Rows from block 2 of the decoder of a small image FSQ autoencoder, named by matrix and row number. Rows with one number belong to one channel. Each number is 128 + 24 x the weight over its row's rms, rounded and kept within 0 to 255. All counts start at 0. Numbers have three digits each.
After each channel's rows are labels from the 100 images, of 14976, where the channel reaches its highest value: "top examples" is what is common among them. Only what is clearly more common there than usual is listed. The data: rendered scenes of coloured solids on a plain floor.
# convs0: first 3x3 conv (decoder.decb.0.0.convs.0.weight, 192x192x3x3, each kernel summed), inputs 96-191
# convs1: second 3x3 conv (decoder.decb.0.0.convs.1.weight, 192x192x3x3, transposed, each kernel summed), outputs 96-191

convs0.77:112111105144143096085134149082100094151143098133123104136128094153135134155086136142137123131119138141114156137128138167123100083139146165103138113103128160095122149186151127121117119104141121126093150113117104085107135118137161127169107133166153116130102143151151125132173162117170141121
convs1.77:130101153163116139124112114150164165136086128196169151142095158097103148115139131138131099136117124108141120152135136141122142124099150129079139133147142118094138131113141114115129116151088146143139107134151132152132136134097125122113116120104123106099132131098104123120105117142095160165
top examples: count: five

convs0.69:133057149131129149075109118139107125101105139165118129100110147164133124141104083099133147149065126137101135113107159110160116118103101136050138127084134115127111125173149111121139105086115159081116127137136147135091161151123117120143123113112110127128138142127158112173133148098087131132
convs1.69:100162110132142097165148155151119134112149105125099103137141088129129119145175117170143130087138170143106142129162121114076132121142148148130089102145123110118108160084096116118111119166131089161111121118128133126118101129127141160093109153134103103124121099161144148105122125121171087133
top examples: tube; largest object: tube; its colour: pink

convs0.156:111107144128158107152087110093114109155118093123158114123068132129092120133136106116134132107083104088096142119142131108126138140107115114079096165176100123099119134176145144145124118080062153132143163127102110125125118117102168133114107109165103125139142108141113094104091118100171117118
convs1.156:134102141141058135115168164109142110111146147133115091145148143122125127136112146101159123116141139156174151170144098203110143143130079151135075131103109124109117086129094116177141111136169116104145093122154118122127161128137143132157095167116130145120113148089132093133121104149036096124
top examples: red object; its colour: red

convs0.128:132092146118123083112121137139117111129163130108144130119180158115138092102149119167156116144135112137098138118161125143157136133147175159113101132113097117117096114158155145122128099036135118109112149092131127142046123138126149132105104143154137128119120127109091122147118147133104118139
convs1.128:105147106114140141155101154109165121129117110116099107111106093131131148163146137066149117116117109125091111165122159110116100071080109108122072123149123107134125151104126117159123130156108146138114102137140137119175130131158125144143125120109146137104103144150148132126141124129155145128
top examples: cog

convs0.124:186136155163161113101162141079125102128152108077133121104150108137139122095119114105138151145121155111091126119176102142134133124134119161093120073129111159100143170179117080135128137074112129148072130112111124100125085126053145139090126120163115085132123121139130110124132172142129103118
convs1.124:115108083081092118153088116159136125157098144196119124121117170074092141142118080148135119127137074127122147123136104134135176124120161118133119154138139092159086120130122160137134115160165162112160131157180131156141155161166115147141150144110138127116128148126155109112151132130114155186
top examples: light from the left; sphere

convs0.35:120106140133084130167110143146152161165108126066150164129151123109123091134143176112110170117142130211128147149104093155133093102103109120155117150133085124088118120129090182156121138121105160153155117140144126100142143117162146160123133145102144140116112168117118117118112131130143161143
convs1.35:130124081162135123109137118165168154188069154126151140172109151172141154127143090120184129101085160090145075083144134113107166156146143115154092163095149127144081166142154136101123122112187119099133112112104109152109126114111099131094090141142156142143116108117132092121120139116101123114
top examples: blue object; its colour: blue

convs0.98:092145138110137129083107153113138124158129122088125113107118115128115152139116115104128153086148155140119146120115105116143105122103122127090133147138105099136128123133117083116125128155116136112122111124110099102110131121126122125136116104126131102173060111132098110101144136153122156138
convs1.98:134086148148113158154090115121161147095103130167142093124170149112155091143140127127123116121126109112134115118108114150129164137150143130128134103107123188110113121120123167131119119125162119139126138116156100128132134148096141118118106132113155146121106121108142083131094100082134119136
top examples: chain link; torus

convs0.100:112139125159142148113141127112093125119093150116095093128131152116116144112126115135116154123145081123146145114133116102098140107121145057108130144137154092115118124125137153146138142160139156133128113127136114129169136020124101124123082136145139117103148116126147103131143116120122116118
convs1.100:151091149083133089160130148111138101138153096117115157110132095112119112160134175101126093136119189133105133145078110116106174141141116157156127129108154153132120113113138117146127097105118089121142129131113159126139119157133122144127179113118100127118127100132135144141117145145106138117
top examples: red object; black object

convs0.26:146079084139139121139141112165092144150146130111136143108119150133167110128129120109125181118119043168119128108169112116143100116112129118117109138104126133089123122135108154114086057072113145137160091101111105128104151135122121112177105117095138129111096121114126083129159094140109092127
convs1.26:103143172133124139122153161176129126110102162181153121146110146110111089103138118120105103129169176103114134147106119110092146124125140173164152158151134130107141108151170142146139144149110163084130153113174121121116085114102115114119173157130129166147126161133127140107097145135096169107
top examples: bowl

convs0.83:139145094137116104175114114093106099103134132151158122129124181124130101138155171153108155130104200098130120167108115145135120137142116111115141164126126150141141148150137104148155152019121115105144122143135129148138110087138162120116115113127129124116102223084129144134123142136097106123
convs1.83:083117156140110147138126132155113122133123143047112139087141142111183143129170113108115149160121113158099156093190118107157134137121169094145122121126133115114126143134156124119135106150098114135137155108106116130125154142119112187123151140123116140141139101141119097101136152063155123169
top examples: light from behind the scene; tube; black object; largest object: tube

convs0.97:132156130093148135092149140132144137127079146069110106120114141135141153117137125093166093094125100116127102112154105109151126134158099095146130102114118075092104170131162120130161162109125111128117132155141127130088115137097105157093102142139138165108128103104125122078096191144106093085
convs1.97:134083146112107164159113109145140121143117154148151154126101150139134074113137120162148154094163119128155168082125145144125169126083171157146116150139158175185116119098083119114097064163119144097140115116069117126131150098135150151117122110108152116140081154112111129176112123121072162107
top examples: blue object; its colour: blue

convs0.159:109163166106129135152140115058128147123102151131125101124137107122080185085120126115154105139084123128089144145144166113120118112118124118138134124134130154113109110151104111131123185163118085138121148150129156137122120151134164139111152103149109146134160110158145115126076117128131107158
convs1.159:159164135084131146149147103125099101113131168119129172106122202143135139142145146128073130086124147125153135096117120148162157101094110144119119114113143116130154179167163106114110131120120163146152054126101128125125142119106123136131083130090151134120132144076107138129161142157187148079
top examples: count: five

convs0.134:117140135135071140117118134091107121118137121115159114098134134119141145115101125146000114101119125115097142124156119115129128140145124040104120134120117120134141128125123124153145121118110106147122130115139119111113130117119166129109130130126090116117107127136154135165117106094131152145
convs1.134:119139134060136112117128127157139102136125128104139125161088147138100124149155140146214129148134115141188125135131122096115156135116137154138126163149129122143112114158101181098096134130131116117129092134119126139131102135163131096140099155115148127125140141129117119132165123131160114099
top examples: yellow object; light from behind the camera; count: five

convs0.66:118151178124136129140125154131133148143102103144107107118152127110130151138141122094125165121115146151126115110119133152135129117155103091133129110105128123127093150171117143116129108158146087137090135146112137092144138116109163140152182104130112067164157134145146142139147115116141125117
convs1.66:106126124110132107152131081130153107142109126101120116118120121130152108087162124156103120073173130128126131158161135175132160133161153183107135113137144141131162132131128177080158088118127133121132095134151107140131091163141116139161105157162168126097129116107116140104109099179147167156
top examples: count: five

convs0.162:106118167135125050115192151132145114170121103133170180130131110093129126114128158122121102157108132133107114102141120147124102135145114122094132124146103130138132115140117116106103116138122121126074133108152130174137107153125123143115101104114148159130168109142107077137145135128136145170
convs1.162:136147126112134141190078126110138136090150125085179078150123124169109139127142122108143115108133131126137140151125150110140161131124141161129113162114131135117133090142092144122122146106119107125154132112105123111121123111150152120108146180136091086144131159102168138154121197136178120125
top examples: blue object; its colour: blue

convs0.177:154087135128121145131131128137182099124117155074152133105138161125110151109128127110099090110083101118149107151105128133137126079108130090137139116146129157123152124148128095105137134145113098138122113180127120140145101103141103148127134126135175137115136156129109143141108130099105121131
convs1.177:130160121125138134139105108134117128089148127163123125148132125134161079134158127153129166127151160098135165107102140145114128140145124134101117103113122081155119112163096126109093069164113165083151132090122112128090135153121139116125138128116121125149089101102156125113136118136128147134
top examples: light from the left

convs0.44:148114106104123162173106099139116094103130134143155101130110129113153122121157166139138131119080188066120129131127139143134148108135146135080159111143091143143132121140168124139120112061112141122164121157105065112127119119144135122114110140069076100136079147134139185121126136109103153126
convs1.44:155110147142104105124098125134134147118127118122077119115172096157130130169110083123126123117145103159118170106133163164097130144104151128129109142155123125113109118126131157094156157173123120111108130071110170109130135154132164141155103138157136167149131106132121104139139130155144121120
top examples: light from the left; cylinder

convs0.36:158161132128152095135141136099110111103106083200116137133123113140133133119123144102108115127112108121126127136110158127102083097132115135153144114114185187107151151136073105128118137158123159130116142126102123158106142104146110136114171147101107137125144154168132157180075156139099114124
convs1.36:099124174176135138140133173116102098123143129070157134137105120110161142137171091148124142151186117139122112151127095108128173140152133117107103178136100097130107102133131161102164169132128117142139102093145123105131129128109140115132088135148160137151137145117110118134133152135126137071
top examples: white object; its colour: white

convs0.45:160060108131171125124097163165148153145097104119154143127123154116081100075152147122147160135094125169107140109106111120125127173121091147131109125146102119119113136106083147056130074123140134138170166166115118110119110112182114143120117135154116128123137160123124105106157125156120118141
convs1.45:116154077114123128145158126100150112103109122109113129105083117118144145150060160113105087128115126123134125098132180154140160116146137106110107128130144146143117173159128138155157128139156080133128120055159147148126168151119135109117144115140125165139129122120115148135094071109106111112
top examples: count: five

convs0.114:134168151153171094153144105115137127115165127120101117118114125153115122128135142126150149108115118110105103104231101115115126120125115119135164091142104123122119137234071111101126122117124135150147043115112105123133142139033154129143166094141105108113145114124135137124132144109124114118
convs1.114:126104125121084138112102114102143131138080134123112079149134166150185107111118089132118123134092114142113160161045086142108125126084143104122079149100133124142115142073156135124071141106104124117109154137145136142150141113193105086111106121104157147127152140115130130122125136152126093133
top examples: count: five

convs0.164:131082127093151083134124140104128167152150106105123160141132089123124162118112112131131145132090105177127153166101071112108097117116145144119131132132137124120145121131100156124097116069141148116106101145115132122112109129147128149175115118100119108122080123096134087180143158117110145121
convs1.164:128137145138110148126088132163129089125089178202139138120141153132116105155152135128135129137162146090127099119123101167119126150162167125096107130152147177111139140171130066142148152156129134105124160088124115104135112130083128128097159130155131141140147144165176104111113123108100139135
top examples: light from the left

convs0.82:105137122090108061084129143137130112127120123138131111145142122093149113119113148136124127140108109132159107108130137166122122122134103087130152163121179115092084148127107108154112136072151144147150122122173137131109135130125144120099098110158087122104137131083133093127125119127154147179
convs1.82:131135144078128160188179120107123164126137122123124133133121107127109107149119135126106129112161123137105140116138106037143129130142132127125136114151089122145155178148149114109152123127124109119102157117109119115113135141156119131117129062107151152136156133182150129102139160135226111061
top examples: yellow object; orange object; count: five

convs0.141:122189133095130088158142139128140110131132097139110131118133109115124145136137171089122146132117145115133153095121131130148098135119137146125135174096120103088141137110128127103131150178131126076136137109163111106138157113097097154136096113128102141097123138123169104104141114162104152136
convs1.141:142091106149082211141140156126080122142148147110071167170087154170160085095142133127136115147153180149138146133138116128146140133124104110131129123163124186144117135154145151126107115060128162138129182138139139106118113124128120105126135098141145139155116152129125150101136156096129128107
top examples: black object; green object; cylinder

convs0.158:151099142115119119143125125134140080113145151098121138121139160129127118130150127169159119155130142105112129128126105124111095157113093137113105099124137100138152131140159100144075126126071140110117113128125107145080139121118102144071150157068120131141141128116075137155167124138076080139
convs1.158:103153119103155125059102127138123121111114126172134084096113124131074127114108147120120139117105143145079147119133135054156168143167166114126144123131116179121137134133116127113128147139156099129116114101115125141108127146137124116150112097126113111179083148159166126123093113134134118120
top examples: light from the right

convs0.6:142137130137109164117119124117127148120167132147113134131119118008120083110113132139075163124139115124122113122099136142111115134133139015153103149096144138148126132104088109147122096171129136109151100081124120129167128085150095127153136131168147117149158127094156151121136166129097125128
convs1.6:128124110080160098149128189159146132133121142109115107095140100193093138177122109145128076145147127114100104097121123073134126118130102180100172129168130127105125124160144101127171150135119097133091130160122151121120130185120109138121114133107108138104111106167098123111126097125130137130
top examples: black object; its colour: black

convs0.56:089155126118127089084137115085093110141143142143128094148117138145128149132136134117136087109098105125103093132151110120112107155116111143092131106126106119152142112123144100125141116165100105111134137102140116134094104139106099145126132139092068136134143132146111139113100140169115120125
convs1.56:112093086126139124133148125111115144136114136073101097118109095119134086144170120102111121140141174133119118121111089076131117132126134112119140102111174163108109169149119147124146130116111118118151119149117154128146159123166134141133117138164136110125108110132142139138151118067152135131
top examples: pink object; white object; its colour: pink

convs0.29:189150129098114069109132127113136056137139117094134138133126145103158122151129101118134114117132169119120117123144086124114109132131130153129140130112104103080121129138131121091106140068096136110106119114095109077102122137122105119090103153074077156117150118133073104156105155146120176138
convs1.29:017089117119152175128137154151144167095111132180143147136132091167123110141071163101159149128116127137132103141139170119141122122122094102145150159156116176124135125127116140123138111136109130117153104121146091160137086118150132140144156111138140131133114112139168137120115114110131131121
top examples: chain link

convs0.139:119148141100090141099146135101114109131107134084117134136120118135135093121146125149055146065138096103124131083131141077086126138122141161129101153094134107160092132120095115140105140150119144134096110090139142121118133091098124129063109118134138149126102159121127126156104136128065148077
convs1.139:113164112172127105137089131139146131169136135122117140091143131100137164135132120115158074182128148124107112179128096131166132102151124107118166085111122118106163125118128121133133132111115111135120157129132089110116122155146145125142137124137125174120150073127152129116109109125184107201
top examples: black object; blue object; chain link

convs0.33:141086124122079137100129131132064135092128151106127075098129137140152097126150110079134129138095100122125120110134099121125121123124144153097089145125139052147148124140175182144139116104119142117133118132119085136117145170140110128144124128097134110142131122117156172139109126158083139118
convs1.33:098148133120130146161128091137130128158143106126144196154133100107143153097113139170092142110124113133104144086170150142096168127114108110136149089127128146134171135093115103121126121127161155165104092122140144085147135127129146139129097154118128122102125140129089095125146142119181130135
top examples: cog; light from behind the scene; tube; largest object: cog

convs0.38:144135145139139093129130119107111098146119127154136114114111083125110162113099123140154130120125141123116133136129160115072115124129100117134105146095105138159117129102117106135147085225109132127117156050074090145141091121126116157077126152141106111137113134136144138104122129127118096103
convs1.38:131130111097141150138144106133122135123173141084132139116127173137115081129163103150129091121137137105141115125116099108179094138148091130129107114156132106103093157135137155118112170030140100142120107132154145140108142123114152113138131140107133131106153123079143121160150114088111113116
top examples: cone

convs0.63:135127136139112172128143128127107087091146103138118106076145126152129127130150114103084092151123148103081132161168142116112102151121109098126070102119159093141137136166112114152113132125100121114096131081106138158111138159092106135140108097107110149097156081137139153114088118151104124091
convs1.63:120145125132107036127128147121145152109132133116119133128148135110149126095083129159167155164076114116141139099109119134148158146132168114144173133130113149153095121076153112132146114095125098131152138135105142104129076142138168122131149132115118111142112161125060147122145107111110160141
top examples: blue object; tube; largest object: tube; its colour: white

convs0.185:105116113153111105098128113119099138114108138140139129125138104172093132150117136145055119094137135150125133104159155105102114097148129000126150104125149134134164138103140102141120161131137142120108149127153122124122115135102138147148100110139113103127147117101141118123134081120107136178
convs1.185:138130131029158147149135115152127112133129121133117098120104153125158137105173128175185122165117103100135140135128112140152148132108136159136126143123155128124109129131101145096139106122115106127145132103097137142144162093164106116126174120130125164105127116138145123146116132129140118063
top examples: yellow object; its colour: yellow

convs0.149:130106130000132159100140135153115107133117125137093103125136128149152164115113134114114155121107119133110000093133113096098137152146111131144129110133121166116145093118140104112165107158126108139112117116129131126104109086127100135158129146152114146118149131137135157146119162136078126099
convs1.149:126161104228110104148149118120142146144153148074160137160139116101082138109138128162130099095179132123103123145139154109159092117143128113101125146104121108165112127124109146115092099131159160103167166113097106123133162169104133130104116137120145146139102122150126103142115103121158145157
top examples: pink object; white object; count: five

convs0.12:065071174143149090134143117095138099140081129123122128097116167147076112129098110109153137120092146129123116157146113137132146138114159146144126100116153151101120159099097124159084122140133153109176132121163082127115156137108144132113154129139101117098099109140132120114174186133128127114
convs1.12:148139074117123159112087173101126133139135132166146146139137121115131145120141151097106146126132138113157133116132107145144053141144080134097152161137140113118130108144179129121107173089145146180098135131100162113126109128136136110130094175122135131130110116082124136092146111138105101163
top examples: orange object; its colour: orange

convs0.130:124128135160119118136123140162102085082135135105116131086103130135120133121163112118132124117138111103084108107136089106149119119081072087107123088089127116120083098181125129145122154077146093107088123094092127139105165111114109129067129135129097128136162147107059116143151126131117117113
convs1.130:163104132111143075133144110115139141139147111129131161135138129112143143113060137180132149105111067150128149120112143149114164165179157123137134138121127135142131143100110136130125148146115152130152131152112115122111072151113128155167171126157150111120106125128156153121136128133172137121
top examples: cube frame

convs0.121:093165123128145091129120146127156152155122137109138087137140127145110168102152158110144119125138126151097140138133134126130109177181082151130121061149119122180150153097156150147125040141128138107100085122144083136122159136109076133134126117154124118156130151120080149108124133123141114119
convs1.121:141116137133114133134136103138156125150085093119115090147146106107165113126118117126138145148139142124130146079107130154137166112066149133130083157150122163076087112110129094114115172117134107141085151114067148092129060115167134138170134116089143128111142115171106141101147126140135140172
top examples: cog

convs0.17:093095124124123120152142111160114151136163122111159126135152138119139134141111065131116144128161078142133125112107090144126117118064128130136122116116169107103137141138160136137197147119145168144112125109131110124130121118144156125116148163157103135127150165115134102130114141104126092137
convs1.17:151133137159098113096086119103148141133109112133119132132100140138094136098110151103132137132108117141149126198141132096093172149147099117102180080147134131119124095091111133157111122129105105137160131152111136124136090128121136148167127121115154098088111112133118128172151165152163144139
top examples: tube; bowl

convs0.89:108141114112143166099143137145116143135130117134109128111146111104142126160133134069127135141142119129111152135112126149126122121128107143107091067115117128118122119132097074115095073113139135120105157110144071109101100138109080152140122110109171137121068127117126126125134105120150149124
convs1.89:159139151119107086137133127112111085130124108096129148157129134108122181142127126196130125139118107124128103117137132119151140107152153103120151122114158109157139119097124126138148157141181174137150105163072123090175155089109137142108087160147104155147133140149120099163118121147102093143
top examples: dome

convs0.132:103070112122140125113114145044124073151100115119135123092112120110135114136149158110146131115125121156122144126107146130130123097133126134087121076145140115125130130118114092098152085154098144121073125117109092132099096124140124137111107110106137117123071129144107133092116098139139132154
convs1.132:085146119106062119153145096132125161147161115164120127122139066163113187124161097107130126147095147113108112156152127132145117149177132144154106102130144129144115157168149115162150098125148113098164138144153069120135197130097086126110130129149117122144125109102126136152124109139118135087
top examples: light from behind the scene; count: five

convs0.37:111121131129126137103139112119133146076197083138115112125130088154139138104159121070170134150097104107107167146115123133119081078131103140180111123116156153105130155154148114106140129132167113113124125132171141130161123162108161135167184123107125145111158116119142157105132082117150128134
convs1.37:130137115122117122145118142149144116117099162127148105114140159101106102142102133158112086152110151167117100155104115090116118166125121130047163111169133107137136114134092125109139144124100142110123182099104085120164129104110165121134067132149106130114167159108137133188126149101113133134
top examples: pink object; count: five; its colour: pink

convs0.11:123110141056121119106120130127114109145127147139101101121143119092144141123118136135164078157112130144124017103151118147101131125152133113120148091134117115133146113133128121133153117140128115146110119094148130135113119026147130146157132099170114135135148147109148150127131077124122135097
convs1.11:118126123190109121158148107137135141126118122114132137123133128165081129154137124123091143052144126098131150136091128095108130164113116148095124155117123128127113171131103133135106129151117139081136156115061111133114133195098111128095114140096150141126075125130137103139124155113120133168
top examples: pink object; light from behind the camera; its colour: pink; sphere

convs0.133:153141129119139072110131141109148134135098147067162119123129143139125087160163126122150135125088143127145138094136064155134113148109116108105089081127154095128110138147110155127107117093132141121129111145119079142095137151107115126097126122099126145122073129124113116134113114122130144145
convs1.133:146116119134112152136109166124131142134141121151149150132132144053121164136092120161155090146146125100094083131129109074120141099135124167136168141128131116113161158141137107123143127129118136142106167124115141121097124155145132127140126132114122176125187112116124092136136190116102121155
top examples: blue object

convs0.137:119078108108124105127153132119113146161169119151155132147139151107152138114094148101103118141110074131144119112130100064111132149109113081132152118159152124125107152152141146163147079078155171129126156131142109118092125136124064128142085120090102141116116120123160122101095181118130118137
convs1.137:106139149114155116110105140134134116114122126108092111121119094116105133169155087100133128097130152127147145125118135203136132141164094110089098164114132147123090103114119158144138119121170113123110068120106142170126144118123158118126140136141121147139061140119128114130114037151024113167
top examples: blue object; disc

convs0.184:142129113157106145133125123102104131142151132111125153128131095137135140121150137100094134156136127111098128121138091083138135127138139197121098106113134119167139100138117137148115113116087103172119103135170152124112126084095144129109134137110143111114138084133159090169141117107086131113
convs1.184:122117171121167127140145168097116122085130161094162122118162166093127135129061132154131098090108090172134127094105153165104152130132104179134134131140149112077120115137097089112143129155138164071132145110119120134146135148118159142117106148119133092135139149108107136100150127143153127157
top examples: red object; its colour: red

convs0.118:119152113121171120149127175127090140107164111118100140129111114132101141141103111076139194120107104110120104116168112148158123111111136112108116126132092153093101134183112100108117140132111111165133125136120136115152084133075106045146155093158125110135134100150135115118145125129128158126
convs1.118:098103115131096141115130091134123146107121138162165098113134110145141123103151108190152107161142169156142137108078123123115145114087158110156152142160142096134101138084141136128143155148137105142079104109161133123101178147142175150143131111113152128130123163148110130097102149084162131165
top examples: count: five

convs0.145:141133125119122113121155132121152121133113114119107143133109151134107137106124130104122111112167184145141122134116147125157155053143109116145157162178077112141133160171101112133076067095176173111129087088126123122128152128138135094161103139104153102128140128127101119155110145144140143111
convs1.145:085099138120110172165107164119132139130145148148129111156084073101121095113155144116123122147125143137142140103158106137083161160128123120148092132158106142123180127134144161082112165132106117143111116169148146127128098136131169146123130100170167165106163115151167133121159138124107099129
top examples: cube frame

convs0.58:130123119122084158141134138078147113141149087131098109152093142104110090141128150124080133131128133123115153084135137120109102123105138110160136118110146135158131109127125079146131101160152129085142133037139127144127136146114104144139165117149158089125139115107155155140126112127073131144
convs1.58:121117148108130057072112125134125156123123153108166123135130081150109157129143119115135122095100108135160101122124118090165088122139096148103109127169140127140105109137108118126163154085105122154116093165131147114161148097155105124128100140105093138130158129130122124155160145116137122090
top examples: brown object; disc; its colour: brown

convs0.168:122138146119072139128150146135145111135135142092150144145141137101114120143154118115132108149121105107104136104155107098118133134158124152122102063142110158139121105162122150100114163116128093143111128115123136128098121117114157113147125133101139163154165093218132089151102143128082110116
convs1.168:127095140152141102146117088134131136104101132145153079135126130127145121100106140112118114108123086122146126162135147117109126145108105121115147154101159105146163169136116108148152118164113126121165161161135095115129126139160125139144126134148100060133112144085132168180126133144159168094
top examples: cube frame

convs0.136:155133097129158075119102135113088134116112124101131115113093139125125139180126076128143124124117098124120137143114095132155115078120156137121143153165103081098135129132128149084125121093117121163112100131152102101107093123134150164123129136100099151119104128118114131135145134088141135139
convs1.136:084143140126038170165126110129114085093149149121144128140139072143131108114109130119118157143124160113157106156150137168104144159137104150150141141072142154120120128129131117155146147157154145123146128129125098151162140127083143085125116145127144097126139126142095135122097133136115113102
top examples: red object

convs0.49:144098094136137114091107124093155138138124154132149133088086098154089125144137156103130142139142111079127133124128146109123102147095117122121098095153116093168120080135173121161118158176061125122114111138112158127110115140143136127105154096153095126107202140113122120122110162129093122117
convs1.49:154151155079132085097165130167111110129158123127092142157161122118180137149138108153124112126151113134112121161122155176103192117173192107134124108123147147110122145105136105108138111142167131121135106110125143122153180130118119137099129154102100134140077111133118143143132137130135091129
top examples: chain link

convs0.22:140101130130175114145157135137166108121117165131098137147134119127126108105149115133139143082153068153116155140123146109097118125131144136133143106136138157161129145112126114093062128088136107127134138155116179107101122099137093112111142113141117085122150152103122127107110115156131119116
convs1.22:122126113128091118140104115122116144168105112104165105109116170121119164132103145129123093150142129135124126088122129206112148089132099213142080153141148120122103075137139135137119093153178163110121141129108141143125108148124116140106089128141150124123125140132127100133123129120039074135
top examples: red object; its colour: red

convs0.108:110111130124099156102128143084114111142124151130132113090132123019132142134128109132044164122109111113113104092145132097106163135140159078117132155146129121139092096146177134145144170137096121122133149156119127131133131045125104135119139097171109075155153098159107146136157092125110134122
convs1.108:156122078127177072123154124133161147160125138123135133142119118211087139111152121104183078139097145149123123126096138122147124111174126132134146133142159138114132124110113131139126130118115103193121120120141176133086098151155145160112105119103147166102158133121111135107105121135144109151
top examples: white object; cog; its colour: white

convs0.18:117124101131122138116151138051137096150090116109104137133112179120139086137146118136127132127139114093153120107095104145126138110117143117097093113124127110111114103139142115124117117105107139080089124111114111163148105122107106158062072177075158124133110117090171115092092128119105123114
convs1.18:119117145132154120123134126171117130135174086169163164129131099173128148125116116100112136139098173171138107164140099083129120140119108160131146151161109130114175164133138118112126143126138110199138105146128128119148120117136109108144171124166113104130117143184094177127169114128171147099
top examples: cube frame

convs0.116:121131116130145113110115127154091110134127135097108172097129144124109129124140105095107146136126106132152118172116078122111096144108117098130116147114110145115144095135125103118126208158117165131099131128131151145115126123145157139109116135095152130148126155166107092147113126124128128118
convs1.116:089116133173154141131099117147129118138137113135131111130150135120157079117089171147167098124162127144101142083110150112113139105120152144073147166166126176138119170096093113092138133115136094150123144100146101124148089138136165137117125122150110126099144105101133161123136134114118162186
top examples: cube frame; jack

convs0.170:111118114141117165123100095106124170122097157124120078102096157108136080138115128136114124146129106115123133096153117135111123149127128128160112108158177117146150114132112125118145119132132155120123115121134123110113127158164156138131133169144127116147113128142131181157101109107139112150
convs1.170:132110130105134121108103108124120125086186131092135138104159114114115131085113140087106113104149138154131097159080166162145176125134150168108137123102120138118102162143125151166106143109132157096186137096110116182093168142108128120137116084116119143120119145158132133103145142106098079136
top examples: red object

convs0.182:107123121134060158129123102157124116124117132136121110132141111055139119119127113135117122129107085132070112130156140105109115127136109131126084186150099113153121105155142141140094115142151099143143129136159157152134177157109126146136124097105173170112157091123142137159121147085133162134
convs1.182:141112128143122081110125146118135125149116155115165139117152149157175156142129124118108141151126125131156154146130056129101165137141112097172155088094093140129097108124126088133101128130124123072135178120130101095137139051135127103105116104125097111124131146172122143088124123174117123090
top examples: yellow object; count: five

convs0.166:144075094112143095115094152134108093151109144130105119149112100124129117133112151112115142120158138172109174137076126116145166147125103109053127131103122139142124128101125147129117087102134128113115124149139115086140130110180088138167100118151132115124132168110158134171159134141105149131
convs1.166:150144124120131126097113124128132155143164126122082134111131114137109125125133096124136181125112135154116087111142153148099112189140149105158145129116196134126088135121150129127117156169138136145142117121111105114096073123097191158113138157132132145132121084116124111078109162107089120117
top examples: light from behind the scene; white object

convs0.81:094144155101120094184139142090165113155117102147098094116113137107119124129123116105109111066126160093108091194153117134121135141147165073115125129100143136156164153125107126106134116118142114119096130131151158109145130078110099115128093115158108110089143127107157072111135122153111128141
convs1.81:119117134114135133120131114118120161132126125119127174154150159151168099130192115172116154153139093142126163057112104097109126123123104136152148140142087146156111171126142114110127125167130129105141146122109103155149124142138095149118131120097157173136131170199121185125135087088115111071
top examples: yellow object; orange object; its colour: yellow